Rows from block 6 of the image encoder of a small image captioner, named by matrix and row number. Rows with one number belong to one neuron. Each number is 500 + 50 x the weight over its row's rms, rounded and kept within 0 to 999. All counts start at 0. Numbers have three digits each.
After each neuron's rows are labels from the 100 images, of 14976, where the neuron reaches its largest size: "strongest on" is what is common among them. Only what is clearly more common there than usual is listed. The data: pictures of board games with random positions, seen at a slant.
# gate: MLP gate (encoder.blocks.6.mlp.gate.weight, 512x128), inputs 0-127
# fc1: MLP up (encoder.blocks.6.mlp.fc1.weight, 512x128), inputs 0-127
# fc2: MLP down (encoder.blocks.6.mlp.fc2.weight, 128x512, transposed), outputs 0-127

gate.339:493576470499486496619445483432549447445491488490442532435411404473465595433491502533498446534374405571487469493448561495564517561480555490444495567550493487396464634452556514509483464483569526474455516448488505540496543493507545520468473500562427569453476539512475455469491482431446496433394539525538495544478466493565457495445539495538569407516514486560546557521540644479450529550451
fc1.339:525491434499490487411594502428413480560473460516519447591477531512518426519409415560520436491595610481473512484489458539448427507481519466529441365465555471541565444607457469521588519508479420494494488553535514447526432502436482474434525548442562469470540477478499390528485550503478489522620440574530564381494494501507574518558482440546519551512503568527503530400520509521483532486522
fc2.339:531602545519588572520454454484456602475534490345553526456498415517559594551462541533490496557518481433489451592499573487559469471531498481495402518440425471447481489471524564395500495520606464520473481438489512504481465591557567519580496480526434523520531468548461490471514507476580466511468539632429418549557465487471516522456410487495541499459451446536477503534434428439519547532552
strongest on: nearly full; noughts and crosses

gate.398:465519508467530514461560496514538492499376506582457358562602543521517446485465509460602470525567469489485542519504553496436486486487443527364509486529520475528580512519510624469535529441531512508464532501553541496549460507432464554502542526434608538482542455479521484526466489573548489446554457448517523422480419573488577567442543577584543341465485470510488545488541499432416517539501
fc1.398:494533473443454474524464523434469564420454515486497529499604531398464607534449477504524518548450477552467437461534546452560492524528515555576531481471475590422486500422442456481436493484486588452491537521492453564488486507519471442533474447536413514567497558491460603600493447475341472469543523435554490515526443422534490518514534523397451525453546602505439456505420469434474622511479
fc2.398:467515532476476464557506654572491459513507404506450528521423520528426493465562501488491462401468470484505580546545491582516600430531509465469548546467571500481514480519483563551566481565435546496603521601450583527546489409481592521489560545549538471473505499462470408433476453479537528424484434540537440424431475578472493475428464531557558494487556513516458566535513525559521450582596
strongest on: noughts and crosses

gate.206:502514490580479479566540442485489441414507563481589487508518497439492490499536519531472485417486456444444504481554428473566442453504552420488532478513496490588523500532477489571509358592507478531518511474558487426517587528518482536539433568486433485519549591538547545484440399395452492487423461319568560570426495600515556514564463527498522498464482514465527505598481506503511486572449
fc1.206:424521674573487468451483508520512522545535460574479519443497554591542479525513473507518484447535568502504471544464521526466470479497365524480445526533504494452491456480427494518539572441395513530479565468567452510512518561478535538433601476470542459429538467455455560485596393503491481519509444626511516507459518468423502421501499565603402520554481499503518509421518499538535637470531
fc2.206:487367464502522487537494485536475474495588510440487527588493535447502528512500430477475460499517446584466436461572392597538507539516537576497536495409508551560473621557487493534437469526493439547568447538538464571546496473576575471551463475462473546479507490419379480405393573608552540451411496493480448575439506505511421503461531562478501467463461456480545501503525448531458435545470
strongest on: second side has more; nearly full; noughts and crosses

gate.250:512448501496604425464506551611498527589474472527484531495485585473449545436430538550507569633472434514499499523505516590543453499442450585509526547486583501529476532533426411536478532493520486545423570444527523418419513528447534549471455525477421445580490407439454483509508496519441549488551508425497412541438570486433501502437416520571457420470557568492407497475451482554469464496458
fc1.250:487550398584500514488466504399456518545471581409509563505424501562574537460402530455469536402562481443557463471442515546450531455492534466525571457431524557469431498520536542520554545478448505508521475521518476541512410499554552547593497529605507417500481532543470480527505425566541441479567508566509565487523514549555464570457522528552542550569556382416561391559544491463544455462496
fc2.250:493495553563544561314530463592419542538538558482545450512500545512512501447573577498478567501525543463515529428577536466450476438422556510494452446478539459451529516479504509604496520506636471497555477485541476444531473526533470550465387547483489470523480553520536460512530597408436486431519464409472446569531472485469527452497464508533466496473550586508405471457498466504402564561574
strongest on: draughts

gate.458:487556526525435583482484574455548591465535485549489504383462512461542471541503444443520444442509495513456576511550514474458478504548378598481514559597535486483531483437542480557469542451430472403450481450543625525443508414531506503480592444486539524537384453407572517514547477502467568446600509549493484439450464418587529450489446558516501470503546474470493532509536512446466578456557
fc1.458:428522507464553448488568425533487388501440485530485505519537493567518523482492507396464529561465513514428613427454510562443530519529479615488502531468522456486379473490487441472543534568437348587471542434529472495537502495490538528520446543483549444554513512519467532533570586471492590395540567451582515464494535539478527459609435420476532483493515517551565458619486498543543495515472
fc2.458:501591535456501462631460510487440472485457622537577513505509520397558514458488434537524535468538478459483528563361478503467447498542478485491566575479450431505569494525453563472584444444567596502476429463466499501442541575519507556489569513516474399420510443540531582488450496473589514559472502460466462472497547552477459477542514478465471502541354536481399515565483516445462478464573
strongest on: discs in an upright rack

gate.467:459586490467500581392460486428585468456441498470485561381511397421433485459488444492549547564538532450501517508490561469519582443456550481436495623507557507459476461564471468525461486463513469471434460559490470524485487490483524591417368508395574565498554536520486522455599519459510484433599433497543511461493535550522542535542428480529603470489465556450458480541549485489463451518534
fc1.467:531520467421466503489490436444511548487426480471391552458491426497429560493444460517542558513592516549484467497474587496489582454462545476545529472508485457456531517602459470511517482514543453458462480531464559544508496576519567419429420564436503531541611501499501486498592552505456518491575403546528545513520553589387569626570465452521599513527445552471448445462552434563551449498494
fc2.467:498617479454456523592491560421547558552542514491584550481563572552583409465572532519482414493471494455491491475473495523509462503510461537495451499516523540425511537416569439467516587513498484532455403589540485482466531451441467533520484465543512449449468495479458582385501510508604391571546512470468487484517454456545583435471533527461484523494430365610509488420525581520490472440492
strongest on: nearly full; discs in an upright rack; first side has more

gate.5:542525476437436559473510565461454500551544498606488447497444504524373469453444529493541485486453462521527436471512416503557535449564456495568599476479554525512500504438467491566464451443507509525457485627440627490475590437422490406514511505500509399527543587554523462405469614531489525589418411578512481518487470456420463487520559479518540470459553478426511506536494527521522451548516
fc1.5:593346528475491559421510545433561512504439535448527522476480437493485576527469550487503437534499355407547443511495480596527463505570527535495471477456572507421550517542424529487496549518517419442525521442385525506474510561510454405518528511428492469434497565516609496473488558509532420562444585518450488585414485439504534484492563537517545543507462552463535546552535440548484506559494
fc2.5:453525474552597509506592618409533509601496479485490450478503455519510521520404531493494454508516488520513579478517530602507472388558490533580582365479591473509440532555357538473446469441546423444456495540463540477460516483521570427491452544538450475496564449561532521483474529509483492476495481540391479534537485488494501456487578528480508488517568488410431491566596540491529588443506
strongest on: draughts

gate.233:505482443564532517509489587609531449436577512540442512531521467430447520522427534536438505511484493532529510562544514519438474538505550493517556579481533535504420486572407446498451466449443602517467571439458405400453556485482447502554468574533504547547466580390480583516553475561557455465495475405454498451461495538573438497448532508558526532559482510493471554564522559458481499338450
fc1.233:471470576539424529504495523497433474519447509527572505531532583445492388579537428498484475538494458553477562537531555556536427509508442563453530633446538543483543588511470463458538557484511466526499461449434564523337536533468497478510554537508550509445524451483477501434554503393530497499463531445502545591481519510439447376463448447462524455414461471430443575551420502469545456468572
fc2.233:576560525487505479564450471431560451502501433562561453453479452505454502432545448447572400423548493482477532565448423396556524513518482460527543478507447564450493433509441535453459488562577559468461580539444538437617513525521494500477472553445512536463471553479464461598475429544530582411545368480493464499593570500493534484575516482525545404500499509406480437510585462513482534517462
strongest on: digit grid; noughts and crosses

gate.247:534499481456541526514437512491586527552525378561483458501487484482539370463442398461511532513512501569519546529491526531519498378530430466501565579409535487491500547495465425530498433486531517529440500475465507503414437493440498494515533534551499431547451531564492605599447589518492533487534418428452583602490438509476547474555478589533513409423480496544551472438432568542442475429462
fc1.247:499454446520462506433483506543475612467499545495418455478486565449451594499532529492498501523416531373547496531423500478501448592437538425467460507585482461524520426449457578430460536561512547567522480455479482419593501548497517501466454508514531569368588540470465477389509466588523521525423523489518517562538537468533473532415535491508491628508567586497508504445475539497387505525493
fc2.247:504496512486448400434515546593488524567563521456583493566471476464446492516526531454509481404458405493510508505497456528458502432501487489564525482444463568497491526482521518624487513587480503561495579547525528512465494517528487531488456584496440410591507499484577484510493484469491523451537491491571419394449581485518410493508527323559560536577482561513545438469515416489493573365538
strongest on: noughts and crosses; digit grid

gate.470:458543478464528515493535555402535573518602489413458470465550619543456515566517462405463506459496523490507514519499490514526418490483464472592478606428482485551489516471549555496588369432494423545517522456516535435484456525491439570618552522528495426504409462515471458519497527505572564432553568468569457482471467473473463538465478484440505550483530475570512474628533563472538587425558
fc1.470:473466561486488520480460554421526605451545476439456492494508497542539502466490509434511551435536470450458457643482552443460530500479492547585571568567500433554510509492510494514593377555479520463486534569463527470485462561452494491571472445561485450468477513460417402549425593482558493451532593474498529505380500516455511457519508455434447561440522513393482556491545562537550438524383
fc2.470:487429462580496571497481416519437461534479518514551389499569495495569495487561560479499464519469501513513565397492401587528504462500509553456480496437580509481413487538500556505536473458537485475452480438591483531611479489495417617436436522441501391491570551466495494502498405582422547593542500483529438483549521549557490521517417437576449453575524469582520516544433461495471496453559
strongest on: noughts and crosses

gate.140:445536496437519451476525486582414456484443429505534390482504454524427438508496523505486412449543547495511504469479512491550462547462468406596490440430449460560522575543429553370445516515527498531523555440606450488494461588498494455655528425423472532482539505599546503497551407430449570548415548513522469518490562500500501545444525510451517494512544500578495537578520544557521453532501
fc1.140:445532440474548500565520451589490559440391468484518535475412537606415509453456447518446486480536548483492474498561496397460417510405496529509605532541551534507396430552530485528490456579508452488441527545513542441550473501486462417508476584459579531565573524600516469515482577421518538470427544439450535453517533516478598537455517540460487480549507499512623475504468576577534458500482
fc2.140:463557568520567481522510504506500594515452538445578446528567538477459465451552490526579536403510558480486438525490491472595486347483417506449368498574506427536495563500483473421557432464535450554452474476423425567536553531479477553473503595576442433532454477540501481502384511559587490584568433498513521494482479543546479507539512429571528538481444392512512496492497529474467526470488
strongest on: discs on a green board

gate.316:432538456524502442540538506515426511499506504582515564517468492462533593502518519502586516575405564463478478446492588574520528514483471508494426535485418495492444451534461483537569574414561493496513506493469590455474403435520527538565360514552522534477581523445450497554598518447495492501501495450513552545522524582524567583419544483520445490503425545499430549453539528385428431530383
fc1.316:559643532449536522472477449498493485421408533540514507441485503515487540499471524544563521533557490447492522535472539452427478565571498425534531430494402507519438435476522530464531476508464483600548548460430470539562453492451490529483508415566598499450468573452546496474589625483442419500425485510537511487596438596544442526525515569438618479448485510541502516545572538491515538433415
fc2.316:497482541556547556501598472462454506455514542521534548505526482533539507469583492535449570470558472545619502488529629526521609466512472554510494534493496462531487492520476521562411518553564508514566427582531479566528435428412565485395537395506432466405456429461530470537450471439386405545483508474487518529467409500466537521534532492461479560493501470552499431504486417539600520594535
strongest on: stones on a line grid

gate.423:481434409544485481466459512463582597474477462510433480482461421496544489517537531585517489464428490557404404465523535492482546592553488466516451501525476504500454586431413494452594536418477601569459464572483520472512493477576512536586592573548537440523581489583417451494471520464594568539518478529570459491455432571474540481490492543506494396418478493545541544570504536565504502455469
fc1.423:341555543536539466582488404449553452531507467523499558509448533499489499547562628559530474492507532544524586512501512526471487451386510504458454516506476416567413440417474454449534478576592466512480497552403518447457567453509512537476469486549544471475505421446556381465518553556479526488506533541539507489539479404375505446510439466433552534435513472537452508541487518488559546577522
fc2.423:458434498491424525486492571504405453516446567563474557535445465509504558485494472436499425482441459425566486464466503571512525509495390594448529514585503592454523480494588463454494514446462625490426460477520456387506536569557530391497526470482576512535434601433610497479451507490521480490517462422510578482491461490526503442443520552536483466511459520534607411567462489557479446547466
strongest on: noughts and crosses

gate.378:535544458417482498505480429465555447525519470475565546483520480506482409503593572478572470478400507561495498449494483378569522468420428503505457559606552369466471542395505500496560470409530386486504574533555510493477586448639491495470540495513573448504471497557551531540444465569563465463517536441502466468537483518497431450574535533528447489542437524473482483557507531502549454582537
fc1.378:631495483552531552434530484528433482508501581415508461555478453425480467529451475472480492533563544592559493437484554479512485533413560530575564440468529564473525382515465425587471447456510588556466574473475484462520476543499482537576525476541394469520478524476521542383561534462510474493432518491455585626483469578624486545468475497472544493522580549518441489490442450551454495511455
fc2.378:485488497412516554504440471481511588439552510515499540485555560496489436522534553649549545557474531376539381539504448561482496581496504431392460509415547419518542400464494583581521504480491455459441427465424534526497433520486507581587544513498573550556548465516506452523546475473568579530520591600504551590493551471490520476510528486485514413503488476454502498466473522420496511450490
strongest on: stones on a line grid

gate.153:463504499468505495460439494438501443468460553501485550481562546488516511494535526478508444441526470531454476584502493431567474546538522465566519473473541550529493504504441558541478388499547475408445443473517398444589584526464506422525562484530400468447486552580442453556532536530458573462524501507452560520512612449569469403583416626458578463483480489518431559485491584551535447398577
fc1.153:499451402506562560462495525419493575565479590460532558446531462546523532478538500507501555456507476477482493481531467426549416453554499507560482425500532433531430541514536501581547436488480433466478499532502537513574567521465532474507570423550515442512480608620450369442532477482412431571513463530481419479521574531574450458508559615471562464503475545502457435426447553542528456416541
fc2.153:423437538495510523456482500495474570506462447484486479562624523516460488548448597481469472539410435436486448472470635573533521500549530491494528505526510428519493511533451458460569496491537524454476438407544388436523442495495521526518522593606486528542440359495549518543480463496560428501492486446438541589449476436459489578466547542528460595453534408428546586516501562462448519483518
strongest on: draughts

gate.86:496427467501442526512521508472412498517512525448456572466502560567602490441477470470605489452516509516565559359471495471554494570390545589511454462452559528565546473503492499529592448513566533545474456536446624437382451461515498543543460480513516444504499453463484498380467500603440548528588465606500550584494452523479535473511548531535478509520567511485447549481546559453486490565481
fc1.86:439551481541471459481479473526435459463518510503577412508499530418454519503445470527412593592589519509515519549621425518435565483459495488521495571558464537448387471531467375500502516532450466456500477453505497563403511542540555456525530549425456521499504497518386426511535482482386544488615502489470451562477494510465556425579467510567464448522534528480479520508478554490502343500498
fc2.86:437585485390521504533465611484522486491522431474491529549537467579521466433524466477480503511387510452572470447466506368480415534486503499409511516397559472517584486511440518484457428500535555542482569462444515465367555411523430561519475494526545460517552521479478552514511477453571537613453502488574497519501541437487491507453518559509496499530454493428424457429441450491421616444512
strongest on: digit grid

gate.350:572410549533469499488592531439424507441494427537443480473532473468534523522468497415489481406551492491462533526457497482523565523469509451490542506534422482447564464478567536510515566505462530497435497525575544508387431416443470500517500629443637600472550435529437564458482438550577537568536513575552521515380436524509480566524563576527547551496526500489458519507388515459461498520539
fc1.350:523430577558550460453487440424433561491530497527461447522459490428582437540436565512556588556448560466503508480568596502513498479490486515475471507546412533524513597531518502569460541530490507452543482389505407582510510494457428457481579537579539598443518426472521635546555449509500562569445554511507418467453496526506511501461515544518490520393546495515545546429414459462503592519465
fc2.350:548451521469471565414510544513584406530473496487579461510482536578462481549545575513425484586495479574471480539550490541561552541520452461508494470527594566512455520481476485445477514572448432547562568577480443548470617490541502577438486487392384487474507528485490378436421445552484514547575507516471506499416452486487470521532563521499482547603469414490457427513564480488508401527445
strongest on: discs on a green board; nearly empty

gate.465:492558538609530567498487531538519543451495483431525495652529608452503450537511524460507487512489541580504566562448493539555530497456513652528454493526539531456532521503443532472473456538501502406524444483548434529476445492538498462525527563436509491505491398433457474537513540479510475535444403527487522515547462424602466462453630462576551556398521461504466439482462444451411462442422
fc1.465:443510451502416527495492427581533534553437522504624499536428455540546566515489460493506574558419566599465512534465572566463519537504528561539439478527608448561483539520482413578388478485526494457553468530432495472458537499531515499470581594489490484476542496483479620471556623522521513455426447488587452491520536494546533521562483397449518464508443536425496572497460469432530464469434
fc2.465:470538509438498411557492552467541493486480493451515550455586522529469568509466481528509428496527423467509464480499466448537465506543537507473491534595509412482528459564580544466592425400467436520491566403474475460484485567417568584491506481557500528479500512507532443498465422529503546549551398483435663481514427448414562431469492625573481489458562537460449508437545574507508517496578
strongest on: nearly empty; noughts and crosses

gate.489:481493468541492447578449528490478418504452523544509518492562432478602501446503411503440552414555514496544387530590510503508444493551529488519501581502495493542539520443468529485401403644511527565433529577522522391496512573503556575518458478456520437492452544440494529554502578427502509484592467399491540576534484518501587429510472553411547503424465505546495508578480562467505451545461
fc1.489:509559524497442485377571475458611492530514485508588569502463524498484547434527624474542555463510544461475579452478508472475494507470532553461511613432521513498485481450582503476482506368517524441484556451506447508434411503477455535551593437449441541489563470504386529456522537557578494398536559429517466472502486515515442431427459515531536408551503490436508563448618490531530489527524
fc2.489:508503478536568518511477471530515436426506498499462524457426422497507371473538469477590555522466575509504489487471453573524461445491483524457496493455501473517424470503477476471510671471485449497518536482633497538459549545487503580494508426371559563515484665581502502512486475532468537429468547563491452436435522392490554410483474432559510511461598495538402452508500529524516525496533
strongest on: digit grid

gate.111:522503511549586467469549558602517453614501514501427436457482531444577462466404544520579501511543457513521494548556513558452440541538507526616522478529491537522547506485528523526416509461519568513386599467434449488545463522482456491507440479482476485511502480585523509475460538432496525480475553423542451531517569382544511538459456543441424520497354551431409541440448589555491509467425
fc1.111:569511639493558450456481465489506450503475487489442485556446489491490529446518573533441468520527547476436442462383542486474520445613505443535498470572525488503410554503506525522482455517440435448486560512483446543572475474447478593509578483514475458488443545572524689404474591431515396443503485539460565585520514495514417552521488449452545477434488550466543549451528551494519534456518
fc2.111:545470481529556546489468534534440474565526523429481553472555443486529529515465563481470545534433530500502560496479426575464447526438534489520537440536529454608533474577442519510546439449577432519505496528507514447501513572487510454490404529419535543339493533533460418476470564539465490525516475363598474515494474458540499567484526481598414452534571476536421433566547474591448424418452
strongest on: draughts

gate.272:440481479578539520492384499564554541458479491465548550534547466487445459572386467557480507511617527520499386475480485478502517508539480426545518474441452502522449482510500484436552560569458576532500522470552465505466407568534437581446466533445513504588413545438564473463513434556470484494457491423515523540449409551388452461497488526440449463409460519492570543537543476460360521446528
fc1.272:460514531513422556432492507472425529427436505450571500576458485477564636511420453575554505525524466501522483485512511447506561543539452454451484510480454612554472562463458499451453601460454513519511547600494508494513517464447451560559496605507581530568562503477523445410474464537500503484467450529521533501502493589437517558429474495530594580447487496474613569592503542585530436406506
fc2.272:471526474496450554447498463534548481485507496443518609596509447639510578446489495574522552501576397555527525489540549482557397547428395475580513433482481474455598427403505523439549514480576549496437479456417510441497492582487463541414536482510499470475497556527477412489451542512492582455496562497530541578552509507500544526596504558507484507510466567446545454513492524452445548490606
strongest on: draughts; nearly empty

gate.170:453493537422587478478578485619571473549504488551434512495550408503380504468423511530485561534436537570469559541507566486609496429504555489532445504522499470562482421428503628568524537435468463540494466425536408453432488480446484558527548461514516539447568528507523550477503524584463548561563530490535506476509492514434475508493428518513496454372511511562540382457537506545585468486516
fc1.170:505464493578472507492548529490514455428522474494528423480525404473560495481527448515449449486416522450501470576556469553449508411552455517505534514535501549502515554475565503490471539576489607469460610490516489519506420382456479477484457452439410463545468447470358455534487538486549560535525561564590618546468586589470526475495527545422465471518474462489504480487376528596404494475468
fc2.170:552552514505452542536492573567513560537545562495382526423507580478493524425518501539604511489529476534555571446534434405571433537474471503400457541589607503578509473476478526401545428479580398458549488479523472594462531444581422482433517483546495560504477539497469531526526429589493541525510537557524440492509555367470507548439502478422467479524468554510488549473484463512538445464509
strongest on: discs on a green board; nearly empty

gate.477:499623520439493493534511419464498401498552466504442435504452500523538463456493452486580464547606503543584461539447507514467525630433465504523410493509544448493497505507481482445476517467562544515417589515489437475484537590545485463536458551444523523373543406564497437559492561489548580505506580546484482450572585402446515541486486410460553469512490426507415502540490544452482576498559
fc1.477:576523471544586547495590427497517383474562505508510477496548467484438415396490536445466518534544497553488482530463458536519484522445473525536457434537536463461454441493502468431478482513567571482494651584516461502446418565499503513534418519487504565513549351512489498517482434548460537515449475526482482465590459369451594526531647497519488465526501518465474423482436543451465513548519
fc2.477:542556555541492459481435517513463566600458469546593535535560458515531511527485437547511496534496475458461597475482511536537519496454486468517387558586517536551524426477358563468566462610523419533533509409507406576449520458522530465517526368478466541519494632573562563502569517469540424498610425493544473565433439467474459451514472480514468497467524536547522489530549504493500543519515
strongest on: discs in an upright rack; half full

gate.163:486519572547419485518538563472479514515466496615466523464486473518558469555548427465490496485551536552483477470471479533475489504469535611496450671485579446452581572533410525541482588504521463525483491473594466439366535549515492541431472481509540484544480522443464497570464470519555527437466544475473503596428480481528505429532419541466433405487618406493469414539490562485461481483549
fc1.163:502508498527484447462522513450471536535484545546455471495463531477467443519553397497488427450557521539497523526411537552444506412450597519572498435514462507520530607489388462511492648532491477545574496484597489451530526530598461499476522624530512515489492450470432402420552435478565428463472488485467497657445415463476415571460548480467473482494522457566514474525509505569476484472449
fc2.163:469530555494506474432410510514443519561500444561514571463443476508511468539454492499473509577464481442482477409585486503536501546426527478523485436558465538401492489529604498517525478572621411507545502535416546420510564402489533458477486542580492540510423462482422483542564564481474510525536490551557485525451515496467458554559517600496476573561450459463557437397562417424503449438616
strongest on: digit grid

gate.439:512532467490479572489435493523540591442452505465383573624586533561472484526527491450462498503502451423494459486397426467486517584465499586530489648487465594488523534371478444446497431489451520423553532445438457564538490519470588557494538468508589511494502555543526460507523533543458514490553547476492590527525436563528490471466560534545572534565426535490498486469468465417449529467442
fc1.439:505534581514581524473487491483519455492551495496415472487532580489492526562582443470476513410463495441562422482450466438407390463436387601457489559466568499530480490376612468490533476440446535478534483462554623531517527475480480453483486564481413398537504504569572494468468484500543454507548568496566548584519520463588589507553550493506480579488461459529565475516542527462548509463520
fc2.439:459514464551523535517392532538445549470515585452559480519487420467454560388411479490543456479499520559496539478594585549501551491563516498510485544509485505451458436541427554459613420456507439492491383486519526506406458504362445516472576547557513553453554460535549543441632482522482492508564512568501422504482517473505493604509446502566459487593439488456518519559446492546482507455523
strongest on: noughts and crosses; nearly full

gate.193:431482437494521530495539535417427538424611475513494543596472524507475512449540444421497474583499537485510541574501545443486515590478519529542494537493536612482438524402456566560586459589543532428387590468507462521417519489523532580445504513539504478547442511494521409468462513501447476427524471474494515556417470520486406412484523410497529459598521517579554529523502512444405486517553
fc1.193:444549497570481541493504499427475492481580461528511461549525559501517513457504490451476478556465435476565561512531572379527397467464563470489604575587496588506466545386509581499533368533519507524396546491503600495486538512501501502384486496535527464490527533476540541446484452513534401512581450511478460593421495420522562382534493489527477587438540517491534537531532458448520526499569
fc2.193:499499503533491556424546496514468502524528540495447452579468453524457435473416411470574539506439443526496453461548573542465546545416480580541466626468519549500497546652573354501471477437510546493481499488535573533497458537452433493477522510513377530507498517621520463577538508430473543473564535495544503444505493474529511630489525583504514505621513466445541528503543521456532457537456
strongest on: nearly full

gate.77:616525504472543533534472524479549405519560528520506533583509509428481500547408578483538490524533495524485461544494425466504596586528443500425475450460472509487565487465491517533508434550477495509577475446502479568502486504539469508661514492432471596459521450470565398477539552503411509400481519438598516453488517488567442448498378453467561511469473529410533545514534411487482483403581
fc1.77:482369506554446405544445470467473457559456510464449570526473452443610499460485486560548466553500515479520571488582503329496522398541542512449480585503458477474513527481520539481436522520568510559451548529555551505476441521594483498461498522577477622490447510508432479589514500496431525594444464421557500543523471489507464464465401452549408518466438446538440555505535503454549520504478
fc2.77:557488442534485563505515482414435488481508464577544552500415484491462493494465483468453530444534443521528500609442547563517445588464406419538564495503490495545463504498494460502475527379490444539534510486524507492502536574426462503536544530445496316471439513584554504426446515553520497482555544577425420467457526523537566495453456502372536600497458560552440492519519530507502619544533
strongest on: digit grid

gate.422:509511507582552447424503464472481432506474482521518475590483516554421448426442453438524463504421472549431482515616474463498501594533492454502444491423436552491587548553398482501491471445546523580482493550473430420487492398457606487504507510513486419469592532517524456507526610558446492502500472555529578474423457524482563465490547585428534457416463512597507549547381526492497520501531
fc1.422:464478461505454505583512502472581506477385512520453457421464533523516476494586527587504467500556545496562465423430428495545450495487521482535461428557518465470421497541598550490436514519493504486588550443512518544541464463538502444358462524580550557437443487541473606415574404460584559505476571463458502539524469483553455542418412433511519455622495506451441482520443511522450545499488
fc2.422:399537470571612562437567536502530442503534520474498643454564452532497539515409467500473587540479543528551552453469515493493417488437493467514488474494541539543505458397545440540545476599549462548450529537510420589558552566634483506466537393443489527440420582463417492477496438510561470429479459554521459483457489513486541536459462506488458577510562497489441505476580466552476550514501
strongest on: nearly empty; noughts and crosses; digit grid

gate.363:424494456507517435581473486570543541436464562493483517462536444468414526475466492571550509577538397489480456571583520422504609566571547483490514512523463565465516552473464447437500547512507526629488532529510562454498492543442465572483657399557498489536520456423494575485579495510509530442562514510519469512521505555480506464462459514452555376544478497552554606546555524441557540475550
fc1.363:498445493493567431529430575561451413517408516475436546583534448434421542429438516534499561475519468478440462555525556495546500487550547457483547567516512528454511530456439419487512579483425604556410491495494504479475496560406406561613560425546426495498545571429495552500545547529473467470526516541520427486517506591448587524480574501472502438566530497545534516460593497459497417548460
fc2.363:508566485499428589564510488448495449518560356459436459464494498568610417510558493503477449458478548498473510452487431575474569515498482575544468537521362462524516557484355462494489468459519472522522456487536504539538452445420474519549503538492563503464472436580492488468428525484521527624474433555572525525527525490594525425499453498524528434462531549451444461494563532504545611410504
strongest on: digit grid

gate.359:496502485540439512538435418519480458523403503476512518450542495520471519553587555523493588509514472504391471554499532509570583460479417499517425492443524532379493369511567470472477486435447467454499389459497507522503418610444591504526443500555548452526525464476478494610514552459432579505594592519536464503463541452567458525559491478487485496497509438554451489512579516488480604598523
fc1.359:536569550429540480494442495512580491561503463428576522533502480451485618559483561444574558500449444446463500563401475578498539515472499378544454581528539536473484495504492472481552463540478424526535564493501524517396494519478493506493460493575499430437501493485421526568487563497510524528505598492435515480548492490523521540456561583495449464537584380617547436403536411567558526427470
fc2.359:511448473519508478503609603489446442455496570483514577519509463501500492518614523512485460457539555516539580540524471551521448533502462496499543436464505450563548473567398510549477481517476569486533555500575400501575418517498551641459571527464511450576511491469495475610406443501486467515533492477541491392513483478523457508518482450456539478504465611338446477549482434542424521548556
strongest on: discs on a green board

gate.130:449444428558555590473551520522496457463460456538471489540502560470514488514486492556576491572381517512553536478435420429508514542486482399499534497436532490455542441441439493544484524484517545452459657490476548449409470486509373506541542423544386510536561484471439453524536497525473421437551485520504447574492498431514577482524534507635586552525473504472516527524473447492626500489492
fc1.130:538515514453501418415535502491478459488514501441389492465504481529508527413504580501464480419556463502546374450484531473535394448443489547514499454550407437467469504536508531471491493505490516562499397554501465532526497528540579546498394621548589460534452469571530477400513485577493562542552466459516536552520559632514460524510555569418527440557489520503393506468547506515451473450413
fc2.130:550534467513473533464440459447584593566486533524498447465415577529461568501448550508636543453490627415451468507490496533521450619576477425456417497467562435510463487470503517466487513448503491511450560452455416508522525471567467568497497436426406486434522424480437486531519513461573438462428489534478496514501462544508545495525499546495492551477512476641528446408528434491566522561430
strongest on: draughts

gate.269:491441602575529524570451510425430547463493413504493531501539547522505488528430513518505459437381502556495491392495488426493547521457588536592478532501454443486509460501472474500468432538586526477478472482500486460468434559560421600507472494441555543528482456561464385419643500513503512577523441532536514535438434503506416508520433581620541501500435486475585448474533457505507434517488
fc1.269:528462444516454506540541450574546404518489452491451436604500570419481496466543474488371441492576468537583513504454486557523441483444469456417455402492480458544443541469596436495477583540457503535421521501512538457545570449490628538546517525524463444568553527484556554557459543559442454457483533502467492456550563503457574534533603413438490592456574498471509572526449527532527512513497
fc2.269:390430450515440455459440517543545486393433526395529512464547562571455522508552460429487460494477542478521520483523441542472471467584479454516500537515503485432544443543402564565450500391419484462594456353522494619432502529519496502489564446536554620441534468499578550517484465511494501446462541478474440555537471574520499510524521500618463463536479544513546580515519483502438540501475
strongest on: nearly empty; discs on a green board